config = dict(
    dataset='melodies that start on their tonic, played by one synthesised instrument',
    vocab_size=59,
    norm='groupnorm',
)
Rows from block 5, named by matrix and row number. Each number is 128 + 32 x the weight over its row's rms, rounded and kept within 0 to 255. All counts start at 0.
# weight_hh_l0: LSTM recurrent weights (gates i, f, g, o stacked) (model.rnn.0.rnn.weight_hh_l0, 384x96), inputs 0-47
weight_hh_l0.127 [ 81 111  62 130  72 162 144 149 160 110 143 121 127 107 114  84 142  70 131 121 159 168 147 131 113  83 180  85 104 170 113  99 153 139 142 139 195  92 112 137 111 121 179 145 148 132 187 135]
weight_hh_l0.128 [123 162 118 185 125 102 106  87 125  99 142 111 143 122 109 130  75 132 111 183 144 136  33 110 130 144 103 172 134 164 124 103 141 102 167  59 153  71  93 126 112 116 122 122 113 146 137 109]
weight_hh_l0.129 [143 141 135 106 135 108 129  87 134  83 134 119  92 133 165 141 154  92 118  85 151 143 109 101 119 162 163 120 178 138 135 135 121  54 115 177 127 142 194 126  74 102 162 171 109 159 180 171]
weight_hh_l0.130 [ 47  83 142  94 111 117 102 137  97  86 182 140 138 144  73 146 120 104 151 143 169 101 177 136 123 181 139  82 171 122 109 120 120 130 204 132 120 157 118 112 140 139 122 108 120  90 207 110]
weight_hh_l0.131 [ 84 138 100 113 102  78 112  94 106  93 110 127  86 123 152  88 137 134  98 122 130 163 125 102 183 134 145 163  97 110 141 165  99 125 142  41  71 106  94 158 167 150 105 125 126 123 125 166]
weight_hh_l0.132 [110  89  74 158 132 125 120 104 124 146 122 178 129 122 158 125 129 210 135 162 162 157 100 152 133 149 128 147  76 156 109 110 125 170 147 169 167  76 173  93 132  97 172 134  86 115 113 120]
weight_hh_l0.133 [156  59 133 168 110 116 143 158 140  96 102 137 150 111 116  91 187 136 101 150 104 158 177 146 116 165  88 131  83 124 139  99 133 104 106 183 159 104 114 117 160 103 145  97 112 141  46 124]
weight_hh_l0.134 [118 173 148 149 164 112 144  78 125 132 125 192 106  99 148  39 228 110 118 124 140 148 124 104 163 144 153 101 167 153 126 118  92 147 162 129 117 142 168 212 109  90 126 115 133 114  97 108]
weight_hh_l0.135 [154 143 171 121 107 189 162 115 103 122 177 157 104 157 137 149 143 126  88  85 181 155  75 157 113 118 133 123  76 201 129 135 146 110  95 149 115 185 124 116 147 161 126 129 151 166  86 164]
weight_hh_l0.136 [125 127 103 128 129 119  97 105 172 171  87 119 162 107 146 143 156 149 118 152 163 127 145 104 112 109 143 127 136 128 134  85 168 124 157  90 115 146 124 160 249 124 125 122  75 126 117 180]
weight_hh_l0.137 [128  79 117 162 114  89 121 144  69 133 123  71 105 166 106 140 137 119 154  83 154 130 124 183 163 152 136 183  73  59 191 170  99 170 187 148 182 141 117 138 131 149 147 146  60 133  86 138]
weight_hh_l0.138 [115 179 112 153 124 140 141 100 101 102 143 112 123 109  76  55 130 121  96 152  96 102 119 136 100 129 173 128 132  99 117 107 174  87 106 135 133 114 173  96 128 123 115  69  85 116 166 117]
weight_hh_l0.139 [ 93 140 158 131 103  78 121 130  83 135 107 146 103 122 149 140 109 130 113 121 139 106  88 108  93 122 124 125 108 107  81 182 129 118 141 117 152 166  89 179 147 166  89  30 140 172 108 175]
weight_hh_l0.140 [100 153 159 163 161 110 182 191  98 166  91  86 138  75 161 118 118 165  99 146  83 133  95 160 146 136 161 125 155 101 123 114 153 109 106 130 159  97  79 117 101 148 126 148  74  73 142 129]
weight_hh_l0.141 [ 89 135 119  93 109  91  97 103 122 136 124 120 175 144 122 114 150  60 105  75 127  52 122 118 175 165 196 168  96 114  75 186 154 146 133 112 104 132 146 136 100  97 172 111  88 214 143 150]
weight_hh_l0.142 [128 123 139  86 137 125 140 131  53 108 160 146  71 149 191 163 172 155 129  31 121 125 167 135 158 158  87  66 144 109 121 176 134 106 162 161 108 112  92 194 142 109 149 144  76  87 110 124]
weight_hh_l0.143 [115 117 114 120 179 197 117 183 130 176 128 148 108 118 164 134 145 124 178 151 120 121 108 162 236  90 119 140 145 144 126 150  76 143  96 116  71 117 181 128  98 122 107  99 141 150  62  72]
weight_hh_l0.144 [125 129 147 115 114 126  78 111 115 143 122 122  72  78 120 137  86 107 125  88 122 121 124  91 122 185  92  95 224  26 114 194 138 145 133 123 201 118  99 107  84 149 119 115  75 138 121 105]
weight_hh_l0.145 [118 117 176 107 144  93 118  75 128  83 151 146 164 128  89 128 145 134 173 135  84 123 138 142 133 144 193 159 127 152 113 150 173 114  90  81 170 192 122 128 126 196 139 113  90 114  74  92]
weight_hh_l0.146 [132 148 196  68 132 142 107 118 127 165 193  84 174 143  84 143 132 117 118  98 146  93 168 105 165 141 154 169  99 121 138 103 133 102 102 100 103 127 140 162 127 118 119 122 113 139  88 129]
weight_hh_l0.147 [148 105 169 121 110  66 153 165 180 128 153 108 172 116 116 113 174  73 150 149 149 141 120 164 137 157 156 144 102 125 148 111 176 169 163 114 120 138 175 152 188 169 163 159 127  86  98 108]
weight_hh_l0.148 [165 147 154 107  89 154 141  89 171 123  49 109 138 146 105 155 152 112 162 146 134 150  46 133 112 116 220  99 118  95 171 149 152 131 111 153 158  73 114 159 121 132  95 129  75 101  87 167]
weight_hh_l0.149 [101 110 114 120 174 129  88 156  99 185 140  83 133  91 147 154 118 181 151 148 151 101 113  94 144 118  97 199  72 115 159 164 194 145 198 112 152 148 110 130 104 114 144 134 160 146  93 172]
weight_hh_l0.150 [144 108  89 214 111  95 154 131 101 169 178 119 162 116 120 102  93 114 103 151 178  70  79  93 136 110 150 163 137  76  74 125  92  98 146 123 113 107 141 208 137 176 124 143 133 164 120 164]
weight_hh_l0.151 [128 116 137  98 102 148 117 152 143 200 127 158 205 111 125 156 144 109 185 101 173 159 108 107 160  93 118 144 164 112  46 116 173 136 141 172 124 136 117 170 148 121 152 171  95 173  80 126]
weight_hh_l0.152 [168  96  99  95  81  72  46 157 112 111 121  79 167 109 160  46 149 116 166 107 181  89 161 157  77 171 131 114 145 167 116  95 140  80 185 128 159  95  86 134 163 153  88 142 134 129 105 148]
weight_hh_l0.153 [166 140 170 180  94 109 109  64 143 153 153 149  43  81 139 121  82 189 142 144 133 105  67  94 155  98 110 145 157  87 138 144  90  94 127 101 161 158  89 145  96 140 138 140 116 195  52 121]
weight_hh_l0.154 [ 76 103 103 104  92  89 149 107 143 154 111 157 133 110  85 145 143 117  91  95 170 135  63 126  77 141 115 119 120  79 146 125 116 142 159 152 120 126 148 157 143 140 159 112  75 125 144 168]
weight_hh_l0.155 [ 46  97 124 149  89 129 111  79 126 132 162 144 196 108 157 123  73 105 119 175 127 115 115 151 121  48 120 149 170  96  79 171 118 107 103 131 119 169 207 115 122 122 106  76 118 122  89 136]
weight_hh_l0.156 [177 128 108 105 141  87 118 121  85 219 117  49 107  85 147 147 169 120 121 139 121 148 156 133  75 119 115 136  91 177 134 157 173  89  82 101 140 112 115  60 148 136 118  98  90 130 135 168]
weight_hh_l0.157 [123 139  88 178 119  94 102 185  88  92 127  96 146 122 110 129  93  92 128  99 117 154 125 153 120 177 202 114  87 116 115 140 121  73 125 110 103 116 185 139 115  94 180 143 114  61 128 172]
weight_hh_l0.158 [111 153  46 144 136 129 101 118 129  84 115  91 152 123 149 107 180 124 171 159 133  78 167 111 118 184 165 140  69 124 139  95 126 129 120 145  90 128 149 155 132 143  98 131 121 206 163  80]
weight_hh_l0.159 [100 123  74 122 166 138 199  88 130 163  94  88 109 156 100 103 120  86 125 152 115 115 101 100 128  98  85 169 153 119 122 108 182  90 176 111 116 145  87 125 110 126 108 166 129  91 146  73]
weight_hh_l0.160 [161 130 122 159 152 170 158 148 162 129 155 128 126 131 125  85 133 107 100  67 138  90 127  76 107 120  98 130 102 138 110  90  96 101 129  93 102 121 140 136 152 157 124 149 163 172 143 134]
weight_hh_l0.161 [ 87 103 126 125 149 139 157 126 136  71 132 132  94 158  91 160 186 192 130 136 175 134 141  96 164 211 123 174 127 156 121 101 161  98 173 121 102 101 130 140 131 130 146 120  50  97 156 135]
weight_hh_l0.162 [ 98 182 136 100  83 100 177 132 146 117 132 174  86 117 192  85 153 108 176 133  97  95 186 111 153  62 110 102 105 115 113 122 163  68 137  86 110 131  74  77 138 146 114 119  82 129  91 108]
weight_hh_l0.163 [120 133 124 107 170 113 122 107 133 139 156 147  87 117 138 171 199 149 160 138  67 110 125 102 100 165  59 154 171  95 132 134  98  91 138 153  96 164 151  99 124 128 110 126 197 190 126 177]
weight_hh_l0.164 [128  88 145 137 143  87 120 132 113 114 141 162 144  98 149 123 149 153 158 103  95  99 155 134 139 119 176 154 118 135 110  73  85 184 156 155 163 160 103 104 149 131  88 111 117 113 123 105]
weight_hh_l0.165 [131 141 151 151 171 115 102 153 186 116 157 152 172  97 137 138 119  99 129 111 166  96 104 115 153 154 144 124 126 126 160 124 119 105 154 140 124 132 152 111 135 151 157 174  78 138 147 129]
weight_hh_l0.166 [142 113  87 136 110 106 179 140 157 114  88 150 117 108 173 125  64 109 134 130 131 123  75  99 125 122  83 146 128 104  95 142 129  79 158 129 104 173 156 185  68 128 128 159  76 179 113 151]
weight_hh_l0.167 [111  97  91 105 130 118 145 155 136 123 131 111 142 113 151 124 109  93 117 196 137 151 145 119  80 191 120 123 140 105  90 169 124 234 128 123 161 105 172 141 184 147 176 160 170 125 137 140]
weight_hh_l0.168 [140 162 166 107  74 127 173 100  62  92 198  95 191 130 145 137 120 127 136 171 133 113 188 115 110 150 126 142 127   2  97  93  92 125 110 120  81 108 106 119 123 122 106 141 106 144 106  91]
weight_hh_l0.169 [169 136  94 169  77  75  89 115 107 166 130 128  99 128 133 172  86 140 130 108 143 115 179 147 143 126 121 193 138 187 172 116  97 149 170 132 104 124 123 102 149  90 149 108 104  69 123 142]
weight_hh_l0.170 [ 86 141 187 118 125 157  91  92 146 154 118 134 149 137 165 125  61 148 206 159 135 213 139 141 106  74 129 102 151  85 106  47 139 113 143  77 114 123 137 135 149 150 116 125 115 145 100 174]
weight_hh_l0.171 [133 174  73 162  99 101 109 158 128 114 144 108 101 137  88 110 173 141 140 143 115 190 134  77 135 165  60  51 113 132 141 102  92  82 133 129 131 176 145 106 109 138 106 147 127 172  82 185]
weight_hh_l0.172 [154 116 145 128 132  93 103 103  66 115  99 123 142 139 123 131  98 139  99 162 127  90  68 163 110  91  94  94 187  89 133 134 147 154 154 119  80 146 100 143 156 126 117 125  95 117  39 145]
weight_hh_l0.173 [110 102 183 129 112 163 111 132 120  81 117 119 116 158 124 107  77 170 145  89 184 190  88 134 143 132 146 121 131 158  88  82 183 139  95 112 142 126 129 140 181 136 162 147  55 127 154 131]
weight_hh_l0.174 [ 61 152 202 171 169 140 160 122 126 120 149 144 120  94  54 130  58 158 111  83 157  61 116 130  97 151 117 108 139 117 162 132 111  86 125 154 198 163 187 134 139 150 153 139 113  60 110 138]
weight_hh_l0.175 [151  96 193 114 103 110 165 160 101 139 112 159 144 149 153  81 145  78 161 181 150 139  59 137 174 124  96 135 125 116 142  82 103 154 123 135  98 157 153 144 139 141 118 166 123 119 115 129]
weight_hh_l0.176 [151 161 127 121 104 160  82 145  95 111 128 200  73 122 115  77 174 129 139 131 145 151 109 115 177 100  78 129 155 151 109 114 109 128 203 132 181 129 134 178 162 152 104  80  26 117 119 150]
weight_hh_l0.177 [159 154  49 161 154 194  96 106  82 124 138 162 145 125 111 127 117 134  98 185 154  80 221 173  95 133 134 120  75 122 129 204 137 137 155 187  85 139 124  99 139 115 107 172 116 116 163 153]
weight_hh_l0.178 [123 133  81 107 154 103  86 158 145 145 125 129  95 176 139 122 177  97 117 152 198 103 188 179 109 126  92 163 131 162  78 169 116 150 132 120 135 140 117  81 143 127 139 141 179 155  98 151]
weight_hh_l0.179 [104 129 139 113 148  88 143 103 170 102 147 131 170 116  89 110 151 119 113 186 162 115 123 164 159 109 158  91 141  83 141 133 147 125 115 178 109 160 153 125  91  72 145  81 164 188 143 168]
weight_hh_l0.180 [138 169 140 104 148 129  99 126 158  41 131 120 102 125 135  93 167 189 188 130 105  69  76  86 149 154  94  64  96 101  39 112 144 133 156  95 114 102 117 138 136 145 118 112 163 104 119  97]
weight_hh_l0.181 [ 57  95 133 133 182 121 147 156 105 135  39 156 130  83 130 108 157 128 108 111 119 118 181 160  73 195 107 124 138 127  94 155 125 132 164 119 127 137 130 144 130 136 152 139  94 110 124 162]
weight_hh_l0.182 [134  64 144  91 141 141 124 143 171 151 115  97 115 148 133 123 132 147 150 107 108 152 167 151 154 156 115 124 136  65 158  90  91 122 155 169 139 148 123 139 129 118 118  72 106 173 133 147]
weight_hh_l0.183 [141 151 191 139 124 124 146 161 125 165  89  99  91 116 147 122 147 151 154 109 127 166  81 103 133 136 170 146  89 136 136  99 123 154 130  99 101 206 167 180 141 116  92 119 134 109 112 107]
weight_hh_l0.184 [120  76 135 128  89 140  49 133 172 103  85 176 175 164 126 146 114  72  90 107  99 152 151 138 118 138 223 102 117 152  77 137  55 129 135 152 123 133 123 127 103 125 159 149  87 145 111 106]
weight_hh_l0.185 [192 133 110 105 132  64 119 105 128 168 101 110 108  88 192 152 110 105  75 117 123 139 141  90  69 131 168 119 133 194 127 106 115 130 161  94 125 103 171 104 135 101  99 103 127 137 141 147]
weight_hh_l0.186 [100 134 105  97 113 141 144  82  96 133 137  80 192  94  39 142 125 140 144 132 130 144  96  75  73  58 126 192 113  85 114 143 138 129 105 125 119 168  93  65 134 139 175 126  88 135 190 144]
weight_hh_l0.187 [108  98 148 170 126 181 160 108 124 107 131  45  44 131 114  82 103 152 138 157 155 183 204 172 150 135  71  92 108 137  96  81 118 167 150  96 140 124 100 148 123 122 130 178  93  61 153 119]
weight_hh_l0.188 [143 133  89 174 106 100 150 158 151  92 125 121 122 138 148 103 107  89  41 135  85 110 129 129  61 134 153 112 135 128 164 154 125 116 103 124 114 165  66 138 128 133 202 127  60 104  95 110]
weight_hh_l0.189 [111 132 147 132  72 143 154 101 126 102 108  97 139 102  87 151 158  87 191 127 122 118 106  85 130 120  98 119 159 165  84  94  79 131 127  77 123 113 151 146 115 110 151 113 157  98  74 130]
weight_hh_l0.190 [120 119 101 101 144  76  98 102 162 121 115 140 134 127 125 102 101  92 116 112 108  93 149  95 135 120  99 101  81 141 108 115 109  83 158 105 126 130 184 112 133 128 125 127  88 147  78 110]
weight_hh_l0.191 [139 219 135 144 190  99  83 117 169 147 163 129  79 109 162 127 152 118 166 140  60 113 141 135  72 166  81 107 120 149 126 176 109 131 121 103 104 145 143 136 126 116 135 112 122 138 119 125]
weight_hh_l0.192 [ 12 134 142 123 155 166 152  86 123 116 114 143 144 178 121 123 108 167 108 129 105 129 140 154 105 112 113 125 107  62 136 119 136 152 107 131 117 146 160 159 114  61  84 109 128 128  84  98]
weight_hh_l0.193 [118  71 121 123 127 163 174 155 125 186 153 139 209  92 128 139 139 108 104 140  99 128  74  75 139  81 120  80 115  78 124  85 163  90 161 103 143 146 121 100  95 126 115 177 142 150 135 112]
weight_hh_l0.194 [ 99 127   0 114 128 123 202 121 153  24  99 144  95 179 109  87 124 184 113 131 117 115  90 133 105 143 147 147  78  92 111  79 132 128 144 132 172 127 176  92 156 125  76  86 109 142 167 119]
weight_hh_l0.195 [146 149 146  17 143 115 108 143 118 135 153 151  96 105 134  86 145 148 159 136 159 140  94 126  72 155 189 161 116 132 115 145 139 149 116 100 138 172 123 128 184 117  83 191 131 136 150  94]
weight_hh_l0.196 [140 144 168 168  43 170 100 114 114 156 108  96 147 107 148 145 154 139 117 182  99  74  66 166 155 127 129 171 172 122  79 122  96 150 149 112 162 139 106 168  89 137 144  73 130 140 113 121]
weight_hh_l0.197 [131 134 185 161 155   0 132 117  82 146 147  98 116 150 115 152 146 138 113 122 107 162 153 149  98  82 104 161 136  83  87 132 138 148  63 140 135 137 121  86 160 140 119 159 130 127 164 126]
weight_hh_l0.198 [138 108 143  85 137 123   0 135 101 100 149 155  98 135  91 170  99 195 111 118 182 142 130 146 185 121 128 147 157  84 116  91 159  94 116 131 128 101 169 100  93 116 120 139  85 102 144 102]
weight_hh_l0.199 [105 168 101 154 128 116  52  31  73 130 135 146  91  79 128 111 159  86 150 151 111 128 128 152 146 156 127  84 123 142 184  92 112 118 139 150 141 105  82 104 127 121 110 176  93 112  92 123]
weight_hh_l0.200 [108 138 148 102 146 103 128 122   0 125 142 145 113 147  67 120  96 104 137 132 171  84 174 101  92 150 121 111 191 184 156 143 135 128 135  82 123 136 126 144 163 153 120 130 100 129 123 141]
weight_hh_l0.201 [133 157 115 130  95 127  98  88 123   0 122 134 142 159  92  97 148 138 168  53  57 131 150 136  77 139 149  97  97 106 140  99 116 104 134 129 125 101 136 165 110 150  99 145 148 123 142 129]
weight_hh_l0.202 [100 140 110 111 112  90 127 149 148  98   0 118 114 143 178 169 126 147  96 120 183 123 157  87 124 102 156 132 109  99 170 162 159 145 180 163 180 155 188 130  88 167 120 128 130 210  93 128]
weight_hh_l0.203 [ 77 128 115 161 111 117 146 219 155  98 172   0 153 112 148 160  96  97 134 144 127 119  92 145 155 181  87  73  98 135 166 119 124 111 104 123  99  80 166 132 159 160 135 141 151 109 162  93]
weight_hh_l0.204 [101 131 123 119 193 115 105 152 109 180 158 112   0 117 141 171 115 157 117 173 164 102 188 151 120  94 169 144 107 138 119 165 108 146 103 153 148 140 101 134 156 131 143 128  95 173 139 122]
weight_hh_l0.205 [169 106 154 138 123 159 160 137 100 124 168 137  85   5 158 148 111 121 110  86 125 191 161 142  76 122 131 107 169  83 124 107 144 158 115 164 106 152 109 109 101 124  88 124 142  96 144 130]
weight_hh_l0.206 [147 160 147 128 139 165 114 178 137  87 132 136 122 168   0 128 163  88  88 150 115 145 131  98 169 194  98 217 138 134  84  86 142 130 143 133 158 111 175 105  88 126 142 127 164 127 128 135]
weight_hh_l0.207 [137 142 122 129 102 135 175 113 131 157 132 106  83 131  85   0 123 150 130 147 139 150 164 159  97 116 112 140 121 174 104 117 114 158 103 176 138 125 146 153 128  62  88 175 122 153 113 147]
weight_hh_l0.208 [125 122 117 191 147  79 177 173 167 102 122 135 190 124 119 133   4  93 107 141 109  86  84 113 156 114 132 150 152 147 102 127 153 102 130 128 125 121 160 130 190 119  96 141 127 140  86 129]
weight_hh_l0.209 [139 134 165 140 135 121 140 121 108 102  90  99 161 136 125  96 194   0 174 108  99 186 140 130 142 165  80 139 145 135 116 187 149 104 136  91  96 128 117 110 119 114 140 109  68 134 127  94]
weight_hh_l0.210 [109 127 115 147  99  74  68 133 144 147 101 113 181 176 127 121 165 109   0 119 142 109 109  92  94 109   2 145 127 155 152 128 117 112 126 103 138 139 155 135 140 116 116 106 106 116  93 114]
weight_hh_l0.211 [129 150 174 103 151 109 103 138 116 115  96  70 138  91 142 155 154 115 141   0 170  74 126 106  90 195 145 143 162  96  94 142 157 138 155 127 121 121 132 129  96 156  94 134 119 185 203 114]
weight_hh_l0.212 [100 172  98 107 104  77 136  98 120  65 114 167 154 139 122 102 211 152 128  88  64 115 140  96 136 126 125 108  97 108 140 115 129 208 115  79 109 172 109  98 161 126 105 165 126  78 131 182]
weight_hh_l0.213 [174  90 129  98  85 130 148 114 111 101 154 113  97 142 173 116 146  91 161 181  82   0  74 139  91 100 165 184 152 129  88 103 155 132 130 131 140 124 181  84 131 121  87 167 182 151 129 125]
weight_hh_l0.214 [140  92 103 153 161 154  65 121 100 172 156 116  78  74 135 151  90 183 183 149 139 156   0 119  99 139 106 108 119 115 128 174 144 106 187 141 127 118  90 132 149 137 137  95 112 106 118 111]
weight_hh_l0.215 [205  99 112  99 134 106 174 143 148 133 137 112  90 138 155 141  92 185  80 151 134 136 117  51 216 133 127 133  98 137 142 150 126  74  93 138 138 124 162 135  96 104 167  97 185 127 127 128]
weight_hh_l0.216 [154 127 131 136 117  60 150 127 172 145 140 132 139  91 162 139 134 159 157 150 145 144 123  83   0 111 147 102 123 130 129  60 144 129 158 126 109 133 108 121 147 121 139 140 181 145 150  97]
weight_hh_l0.217 [ 98 130 141 104 117 112 137 126 133 107 139 113 174 160 104 103  82 111 136 129 124 140 121 145 143   8 104 133 114 101 119 128  58 174 140  91 165 118 117 221  58 134 103 122  84 123 153 168]
weight_hh_l0.218 [109 124 138 105 129 129 140 111 112 161 175 105 129 104 126 156  72 177 151 132 143 157 204 124 158 111   4  90 160 142 144 173 116 120 101 128 133 123 126 118 120 142 169  87 135  76 177  80]
weight_hh_l0.219 [216 113 123 160  85 132 123 104 149 152 105 148 144 197 114 145 101 126 139  65 154 175 136 120  84 110 127   0 135 106  93  83 160  96 162 102 130 122 152 104  80 154 116 149  43 145 137 118]
weight_hh_l0.220 [127  80 134 128 148  92 156 115 119 134  90 135 147  92 120 153  73 157  80 140 163 160 148 142 183 102 136 126   0 107 120 162 124 117 164 144 103 120 146 154 130 154 152 148 134 145 159 109]
weight_hh_l0.221 [107 106  94 123 128 101 127 134 175 145 100 134 129 108 136 170 146 134 124 107 108 143 161 157 139  76 125 126 101  26 137  78 147 126 160  96 136 138 216 163 185 114  98 145  53 138 104 122]
weight_hh_l0.222 [119 138  71 161 109 141  89 142 142 142 108 151  85 119 104 142  89 106 163 160 168  86 190 113 127 146 134  80 137  93   0 150 120 126 147 122 130 135  92 172 138 112 155  58 110  83 103 102]
weight_hh_l0.223 [140  94 102 142 134  98 129 175 122 114 136 105 152 116  82 139 119  33 111 144 100 175 169 140 114 121  91 125  83  99 192   0 140 114 139  84 130 141 165 148 141 142 143 101 128  83  76 159]
weight_hh_l0.224 [128 198 169 105  90 125 123 116  89  78  94  94 203 129 135 165 171 175 145 150 141 151  85 144 111 133 115 167 140  96 121 166 142 181  49 170 118 147 167 159 129  75 125  94 129 160 107  90]
weight_hh_l0.225 [116 154  83 147 164  58 137 103 143 135 154 157  91 147 163 130  99 116 198 100 149 152 131 117 134 111 129 104 132 196 114 119 147  18 121 136 109 118  96  68 139  92 197 131  59 110 151  78]
weight_hh_l0.226 [185 109 116 117 136 116 133 147 133 143 170 136 106 109 130 124 147 113  85 177 133 159 140 134 129 148 122  89 186 163  86 122 153 158   0 107  95  82 130 184 111 138 137 112  75 126 112 168]
weight_hh_l0.227 [133 159  98 142 131 119 160 125  72  96  95  75 144 164 168  55  37 139 152 108 147 140 137 113 162 120 135 135 134 109 121 109 156 118 150  12  89  75  99 177  96  77 179 161 122 171  86 113]
weight_hh_l0.228 [131 153 194 135  99 115  85 172 136 156 155 107  88 145 115  90 107 154 110 112 133 155 145 143 172 132 142 100 132 173 134  96 132 125 166 138   0 195 177 140 183  99 106 171 130 131  95  82]
weight_hh_l0.229 [150 114 112 119 145 144 111 116 178 104 150 121 146  91 138 126 130 149 178 153  95 104 133 166  82  99 115 154 133 138 125 118 194  93 130  57 232  13 103 162 115 124 111  72 121 132 134  75]
weight_hh_l0.230 [134  58 127 156  96 107 110 155 149 123 157 111 181 156 100 152 163 149 112 166 119  85 141 118 142 117  83 129 135 148 143 127 140 171 129 118 110  89   0 121 128 136 161 107 129 106 173 174]
weight_hh_l0.231 [119  97 132 133 127  97 126 142 187 113 117 128 132 102 129 135 147 108 160 143 126 107 145  88 129 107 121 126 136 179  98 159 119 157 132 105 108  97 170   0 110 159 104 135 126 110 142 123]
weight_hh_l0.232 [115 144 148 119 135 104 136  84 182 124 213 158 173 128 104 129 151 139 137 137  88 109  85 112 114 123 112 112 139 122 127 111 114 137 114 124 134 150 102  93   0 125 149  99 116 109 104 185]
weight_hh_l0.233 [139 115 152 122  93 134 135 119 122 125  87 129 163  52 125 172 101  84 137 122 155  95 131 140 144 117 135  98 139  90 113  96 140 178 160 129 165 152 149 145  94   0 130 157  69 120  64 134]
weight_hh_l0.234 [153 139  99 149 117 133 119 147 152  94 147 149  57  84 175  95 123 103 153 128 184 149 113 122 136 108  70 134 121  94 147 163 131 141 151 151 107 143 122 146 129 109  11 133 121 103  63 132]
weight_hh_l0.235 [130 116  89 104  87 136 152  88 147 152 105 137 105 120 175  82 204 105 145 138 121  74 146 150  75 110 142 122 145 101 100 100 134 149 122  84 147 127 117 163 129  97 130   9 149 175 137 104]
weight_hh_l0.236 [118 177 178 147 156 130 121 158  92 129  97 162 138 131  88  82 131 159 112 149 102  46 116 135 164 103 142 126 118  65 137 127 124 113 163 140 117 110 116 123  93 180 105 156   0 121 194 117]
weight_hh_l0.237 [108 117 135 121 116 155 140 122 117 107 129 149 140 142 124 144 104 128 118 155 119 145 132 150 146 133 151 184 157 163 118 109 108 136 150 125  93 143 163 112 115  85 184 153 118   0 130 122]
weight_hh_l0.238 [125 201 158 119 112  83  87 146  68 113 103 166 101  90 136 107 163 173 123 171  96 157 152 163 106  99  98 149  66 111  98  92 123 157 138 146 108 138 134 136 131 113 149 147 147 117   4  90]
weight_hh_l0.239 [151 105 151 115 107  76 128 105 168  82 123 158 121  81 116 154 126 115  77 152 148 134 143  83  86 134 107  91 145 185  93 113 106 151 121  83 157 144  66 167 152 169 149 133 143 135 137   6]
weight_hh_l0.240 [128 100 157 138 173 165 131 127 111 146  91 145 150 108 116 104 151 161 105 125 131 142 109 121  97 112 126  73 125 110 126 118 143 164 163 115 112 126  99 124 118 142  71 138  89  76 112  88]
weight_hh_l0.241 [107 127 128 178 151 117 162 133  81 174  76 143  65  86 137 145 164 114 134 150 157 193 110 118 111 111  81 142 175  73 127 139 128 116 153 144 128  98 163 182 107 157 140 162 135 197 169 184]
weight_hh_l0.242 [161 163 162 140 139 147 130  72 114 138 170 109 130 155  50  80  62  75 115 150 126  59 103 114 167 134 128 157 117 168 159 107 113 113 146 141 152 120 127 154 156 126 116 134 142 122 121 115]
weight_hh_l0.243 [151 124 116 143 135  94 154 138 101 151 143  80 137 131 111 119 145 136 146 124 113 167 141 116 133 134  90 136 128 175 136 117 125 153 173 109 166 163 140 124 126 136 125 161 149 133  79 115]
weight_hh_l0.244 [128 133 130  81 174 135 147 111 128 112 152 108 150 158  98 134 101 128  70 143 100 147 118 126  86 152 210 122  97 124 168 128 151 139  70 137  92 106 130  56 168 102 104  83 136  75 101 127]
weight_hh_l0.245 [ 78 110 118 158 111 108  98 146 150 148 165 161  95 129 155 133 162  75 118 114 134 179 151 119  94 141 163 120  74 106 145  96  93 108 149 180 105  85  97 200 108 135 124 109  62 132 115 152]
weight_hh_l0.246 [146 127  93 147 161 130 114 100 131 136  72 122 166 124 134 154 135  76 141  89  97 139 114 133 131 125 139  97  72 105 123 167 133 132 142  99  83 152 175  61 176 165 162 171 118  69  96 143]
weight_hh_l0.247 [134 112 206 122 126 201 158 138 126  46 124 173 128 156  97 133 164 121 147 118 109 143 109 128  80 144 134 141 127 131 105  95 102 102 122 130 137 115 117  98 176 139  57 155  68 175 124 146]
weight_hh_l0.248 [141 107 112 151 131  78 136 124 138 154 152 155 105 126 121 129 126 135 141  52 144 137 123 137 163 163 128  95 169 134 138 120 159 133 176 157 160  97 111 142 131 127 154 152 164 161 159 106]
weight_hh_l0.249 [139  83 160 129  70  81 133 129 131 162  97 113 123  98  76 112 124 120 122 116 121 126  77  74 120 156 128 167 133 135 123 145  70 138 124 173 132 100 139 130 108  98  95 148 136 128 156 152]
weight_hh_l0.250 [164 149 155 133 132 106  89 168 177 174 137 148 146 174 143 168 103 120 186 151 111 106 132 162 119  90 145 108 161 152 148 159 117 146 124 155 148 157 156 123 145 116 187 108 116 126 112 101]
weight_hh_l0.251 [ 88 115  80 197 142 130 132 149 103 158 130 139 177 141 140 164 170 147 101 111 122 153 160 140 137 136 195 187 169 143 105 105 138  91 127 136 115 135 107 123 189 135  98  99 126  73 101 120]
weight_hh_l0.252 [ 97 117 108 114 148 110 119 117 182  82 157 167 126 130 119 167  93 142 115 122 148  69 128 136 164 116 135 119 157 104 127 132 128  87 187 103 128 136 165 195 109 119 105 127 146 135 136 108]
weight_hh_l0.253 [120 115 100 128 121  84 151 132  89 124 133 177 142 138 120 147 164 133  81 155 151 164 140 146 156 141  84  77 123 151 163  36 133 163  86 189 214 144  95 128 171 182 134 154 112 120 134 103]
weight_hh_l0.254 [ 91 111 166  91  86 141 164  87 106 149 119 146 139  83 100 137 138 143 128 145 172 145 191 158 150 159 154 136 139 158 194 112 165 148 136 126 137 115 146  91 119 148 131 110 100  92  95 128]
weight_hh_l0.255 [ 86 156  98 144 110 101  88  87 110 122 184 115 101 109 127 151 108 131 177 109 168 207 165  86  69 157 140 121 145 163 102 169 152 159 121 161 119 132 182  85 171 102  91 134 106 128 135 137]
weight_hh_l0.256 [117 140 180 142 117 166 112 103 159 112 117  90 151 149 176  93 108 116 124  94 103  96 162 127 178  65 114 133 167 152 110 111 159 112 145 157 161  62 171 101 163 132 132 121 150 179 110 138]
weight_hh_l0.257 [161 169 146 135  91 110 111  82 146  97 145 100  91 146 168 136 157 149 179 149 177 166 153 148 137 150  47 121 115 144 127  98 142 107 151 109 126 113 121 127 109 127 148 145  98 208 113  88]
weight_hh_l0.258 [ 79  84  42 111 136 129  85  93 161 122 131 143 133 116  78 128  70 136 108 146 114 151  89 150 112 159 160 119 126 103 135  90 166 167  90 151 159 133 160 151 144 102 102 120 169 137 146 157]
weight_hh_l0.259 [166 132 112 136 140 122 116 132 137 175 113 169 160 138 126 153 107 137 155 134 115 118 106 165 187 120  99 123 125 154 131 133 122 200 154 133 162 140 124 156 193 127 120 158 166  72  78  91]
weight_hh_l0.260 [ 81 146 122  90 195 149 150  72 177 111 119 169 127 100 127 152 161 159 154 150 132 110 134 142 122 178  59 125 123  75  59 141 174 121 120 122  54 132 105 102 155 129 140 127 100 104 100 199]
weight_hh_l0.261 [126 174 141  99 144 122 118 126 125 121 121 101 148 136 139 142 164 132 121 148 120 174 158 141 146 111 134 160  88 178 123 121 164  74 111 106 160 127 122  66 130 165 121 147 163 146 158 111]
weight_hh_l0.262 [ 93 132  91 165 166 124 138  57 126 146 125  96 117 109 118 135 158 138 144 121 135 124  64  95 148 117 129 141 113 131  32 127 164  97 168 156 156 146 106 127 127 110 118 145 104 171 115  98]
weight_hh_l0.263 [142 107 126 135 138 116  81  95 120 162 131 118 182 128 118 120 121 140 111 177 100 174 246  98 170 105 139 153 160 126 135 156 141 135 146 162 118 115 133  93 116 143 124 155 155  97 137 133]